python train.py --crop_scale_min=1 --horizontal_flip=false --text_encoder_causal=false --beta2=0.99 --eps=1e-08 --warmup_steps=330
Rows from block 6 of the image encoder of a small contrastive image-text model, named by matrix and row number. Rows with one number belong to one channel. Each number is 128 + 32 x the weight over its row's rms, rounded and kept within 0 to 255. All counts start at 0.
Before each channel's rows are labels from the 100 images, of 14848, where the channel reaches its highest value: "lies over" is the class under the peak. Only what is clearly more common there than usual is listed. The data: seven-segment displays showing three digits. In brackets: how many of the 100.
# p10: first pointwise conv (encoder.blocks.6.p1.0.weight, 320x320x1x1), inputs 192-255
# p20: second pointwise conv (encoder.blocks.6.p2.0.weight, 320x320x1x1, transposed), outputs 192-255

lies over: surround (100)
p10.89 [147  87  86 135 115 114 110 155 163 128 130  80 157  97 128 138 120  83 135 124  52 103 129 114 109 132 164  73 114 127 136 104 139 110 164  99 162 156 144 114  91 106  82 109 123 115 113 136 126 110 112 171 116 127 149 118 117 172 152  84 163 217 107  60]
p20.89 [114  94 123 122 100 150  72  96 140 158  73 117 149  96 110 157  86  81 111 123  99 164 149 137 119 119 113 130 101 103  87 119  81 175  97 181 105  89 107 221 149 189 155 142 154 111 111 112 142 115 147  77 176 164 103  82 124 187 116 153 100 105 107 113]

lies over: surround (100)
p10.131 [ 97  91 125 110 141 128  97 112  68  78 159  98  89 150 157  96 114 139 129  84 126 122 132  98 148 100  86 182 140 177 127  74 125 167  89 113 156  92 190 187 112 198 109 122 157 129 147 187 135 105 110 107 117 140 168 126 149 169  93 195 116 116  80 129]
p20.131 [132  94 141 136 165  81 147 159 161 120  94 107 152  66 143 132 155 112 116  80 132 121 108  95 104 143 147 118 130 122  80 140 156 154 138 145 123 153 117 104 112 159 105 134 121 159 116 126 118 111 169 119 129 121 103 129  89 125 170 117  96 169 169  80]

lies over: surround (100)
p10.271 [136 119 150  88 130 102  90 120  53 102 102  78 147 140 186 152 155 107  95 107 175 150 105 118 133 108 171  99 115 115  79 114 117  75 107  83 147  58  87 134 111 131 121  88 161 136  80 177 144 133 159 127 152 132 134 127 110 179 152 114 133 207 106  97]
p20.271 [125 125 172 115  93 112 163 120 131 160 197 124 110 126  98 124  99  90 139 166 114 100 137  95  93 140 148 112 130 156 150  76 125 100  79 118 104  67 139 114 118 198 103 109 141  82 103 145 107 136 176 107 142 122 138 119 132 134 119 120 141  95 127 117]

lies over: surround (100)
p10.277 [117 118 153 102  86  99 102  64 153 131  96 126 141 106 140 160 157 158  92 127 133  87 132  78 141 117 150  89 111 175 134 133  92  90  92 126 163 109 136  77  72 105 141  85 188 163 104 141 118 146  99 137 121  79 105 130  86 133 114 130 111  57  94  75]
p20.277 [125 163 116 109 116 145 183 132 133 212 153 167 122 146 161 122 120 121 120 150 141 118 121 105 154  98  72 131 130 135 123 138 126 125  88 112 136 150 161 105 200  85  97 110 106 117 141 168 107 157 120 111  74 154  89 177 128 125  72 124 172  88  97 155]

lies over: surround (100)
p10.265 [135  89 132  84  91 117  99 132 148 127 125  90 122 134 164 156 105  56 141 151 136  83 120 100 145  84 111 134 176  55 134 119 121 144  99  68  71 122 131 141 129  85 117 166 125 130 129 159 110 144  79 126 138 173 136 126 148  85 128 156 155  96 132 145]
p20.265 [ 89 171  88 128  68 132 139 108 135 172 131 100 149 138  97  84 118  99 157 132 142 150 140 131 144 109 140 181  83  91 106 141 114 157 114 104 153 110 111 134 134 171 116 111 121  88 131 146 154 123 133 126 139 161 128 155 140 113 104 168 107 124 109 104]

lies over: surround (100)
p10.259 [125 102 147 128 184  99 121 119 124 129 144  89 130 117 160 117 148 157 115 179  92 156 110  96 105 139 132 173  93 155 107 134  66 217 147  53 139  94 202 114 169 156  85 142 135 126 129 124 123 147  99  75  91 123 135  99  67 123 119 129 150 102 103 158]
p20.259 [111 153 121 138 159 126 108 188 135 108 156 149  98 161 184 127 175 106 115 128 147 190 136 153 128 118 128 165  87 146 112 122 132 131 138 130 151 123 143 146 140 121 159 139 112 147 135  85 132 126 109 126 135 140 138 140 127 122 148 168 192  97 117 102]

lies over: surround (100)
p10.316 [186 149 111  87 128 160 101 110 158  49 136  79 173 144 127 119 129 153 126  68 151  54 121  67 116 180 148 123  97 137  91  94  96 111  98 153 119 116 108 113  81  84  80 110 141 111  80 101 141 127 106 163  93 135 123  76 132  95 129 177 170 150 109 136]
p20.316 [ 99 167 107 116 131  64 170 176 128 107 196 131 130 120 131 104  72 144 162 163 134 144 149  83 131 113 115 165  96 139 101 123 114  95 165 176 102 123 158 157 151 174 160 137 115 152 125 160 123 102 119 129 126 160 133 121 139 125 125 135 144 138 114 137]

lies over: surround (97)
p10.214 [ 23 113 179 160 148 152 142  62 117 162  55 103  99 117 132 140  99 111 132  90 164 100 161 138  99  82 155  93 167 167  81 108 164  82 125 159 119 175 105  86  79  88 197  87 117 156 133 153 146 105 111 151  94 121 118 113 139 118 180  67  98 136 206 135]
p20.214 [169 121 108 147 107 183 196 179 151 124 169 117  71 121 128 118 149 135 204 142  88 100 107 107 151 129 151 116 137 128 135 118 210  77 130 116 120  48 140 106 135 163 103 191  68 170 116 124  89  83 131  85  69 110 109 147 157 109  91 113 183 124 113 144]

lies over: screen (96)
p10.242 [ 53  66 147 134 112 147  84 163 113  95 231 123  96  90 192  90 108 133 120 143 138 158 131 106 101 117 177 114  87 159 115 119 106 139 140  44 141 121 157  57 111  60 107  93 136 134 102 161 146 117 105 121 142 103 119 166 135 149 104  98 132 112  95  94]
p20.242 [135 185 145 132 128 106 132 108 141 144 151 210 159 117 100 124 176 111  89  81 121 157 147 173 122 133 115 111 135 174 112 136 178 174 152 171  88  93 163 179 110 110  56 150 107 131 130 155 126 180 157 121 150 103 104 191 150 112 115  43 174 121  88 131]

lies over: surround (100)
p10.43 [137 107 151  91 160 100 116 180 103 109  81 124 112 153  98 152 174  98 114 156 215  90 115 103 130 149 144  46  94  68 122 134 114 110 145 146 149  69 155  63 108 113 132 157 159  97 112 122 115 131 171 180 117 103 110 145 185  60 146 132 166  70 123 100]
p20.43 [137 147 154 121 119 138 163 175 104 128 102 143  98 145 131 132 116 137 141 128 160 174 103 161 136 119  98 170 199 148 105  93 102 156 168 120 110 197 139 142 116  91 110 115 133 124 160 147  82 157 112 147 110 107 105 128 125 101 179 115 200 172 126 164]

lies over: surround (100)
p10.130 [ 93 160 178 101 102 110 114 151 120  93 130 112 157 113 101 169 129 193 122 159 114 145 140 125 161 108  87 126 122 169 142 140 109 106  91  55  77 103 133 109 134 133  95 139 103  93 172 141 120 128 113 191 119 129 133 143 146 171 130 126 114 122 148  58]
p20.130 [ 80  88 140 152 133  96 131 142  78  91  94 130 158 133 144  91  49  94 140 117 130 167 103 114 113 121 132 143  94 141  95 132  96 118 131 110 170 134 145 181 100 143 117 130 126 221 148 164 132 152 112 122 112 133 119 159 141 100 166 140 165 177 159 116]

lies over: surround (100)
p10.170 [105 135 112 130  87 142 130 169 141 125 130  83  98 127 104 140 111  93  81 143 198 106 127 109 141 100  94  61  75 161 125 131 103 157  87 102 232 136 189 142 124 165  96  85 128 150 131 175 127 114 110 147 104 161 144 186 107 151 124 174 117 125 103 131]
p20.170 [164 114 103 124 181 125 150  91 133  74 153 135 112 115 127  52 127 107  93 142 151 142 149 145 148 168 119 198 153 115 162 124 186 177 115 189  76 124 137  80 140 148 101 156 153 122 149  97 115 120 154 109 144 142  83 117 149 100 178 130 135 111 104 116]

lies over: surround (99)
p10.313 [128 106 118  87 163 130 103 170 125 132 102 131 141 130 213 106 142 117 212 163 136 136 114 171 125 129 181 124  83  91 133 148 118 138 103  86 129  80 114 116 128 131 105 148 244  79 203 163  86 105 128 111 135 152 182  65 121 137 121 103 221 131  95 157]
p20.313 [153 202 134 138 146  87 133 150 137 164 151 152 102 112 105 109 142  80  83 152 121 104 102 133 140 132 166 152 173 144 132 134 165 117 141 122  92 100  75 100 147 167  99  69  94 111 145 138 128 114 201 164 140 123 141 145 120 138 122 159 127 144 128  99]

lies over: surround (100)
p10.26 [138 115 123  66 118 100 132 101 128  82 103 109 124 111  88 131  99 174 100 130 109 190 132 150 142 134 112  91 154 112 133 128 101  93 154  85 182 130 167  70 103 113 129  94 138 128 123 184 134 154 166  78 110  39 124  66  88 105 121 103 100  54 122 106]
p20.26 [158  95  74 166 155 106 133 115 151  87 141 139 150 118 115 134 127 125 137 162 125 120 114 106 174 159 178 140 155 133 117 110 140 114  73 120  80 116 171 148 160 171  87 168 125 102 134 153 155  84 132 117 125 155 143 117 101 166  97 135  91 130 163 135]

lies over: surround (99)
p10.63 [134 160 123 162 152 212 114 174 135 137 144 144 139 156 131 138 152 134 158 173 163 158 146 183 147 157 131 117 129 148 136 156 164 174 129 191 112 175 129 166 176 165 132 146 116 124 126 154 148 104 127 142 132 163 140 199 150 108 138 138 123 135 120 174]
p20.63 [124 134 127 121 147 160 175 177 144 163 168 175 132 171 149 174 147  87 181 162 129 150 134 138 164 128 178 174 163 147 152 126 137 109 170 131 166 173 158 110 160 146 129 143 142 146 150 141 164 148 187 157 137 142 128 134 111 169 111 186 157  72 160 124]

lies over: screen (87)
p10.206 [165  98 125 110 150 107 135 101 185 120 114 126  69 153  67 160 108  96  82 143 142  97 156 186 155 135 117 106 115  68 159 127 239  97 155  75  90 131 150 124 121 107 108 143 138 109  97 136 119 111 180 174 174 151 106  98 111 124 222  96 114 182 118 125]
p20.206 [174 127 163 148 112 169 126  78 222 147 187 137 101 128  89  97 157 181  90 136 113 117 108 139 116 127  84  98 132 124 181 119 105 178 132 211 192 155  98 132 150 140  86 128 112  70 126 193  69 134 152 141  75 157 134  86 118 113  46 123 155 147 139 120]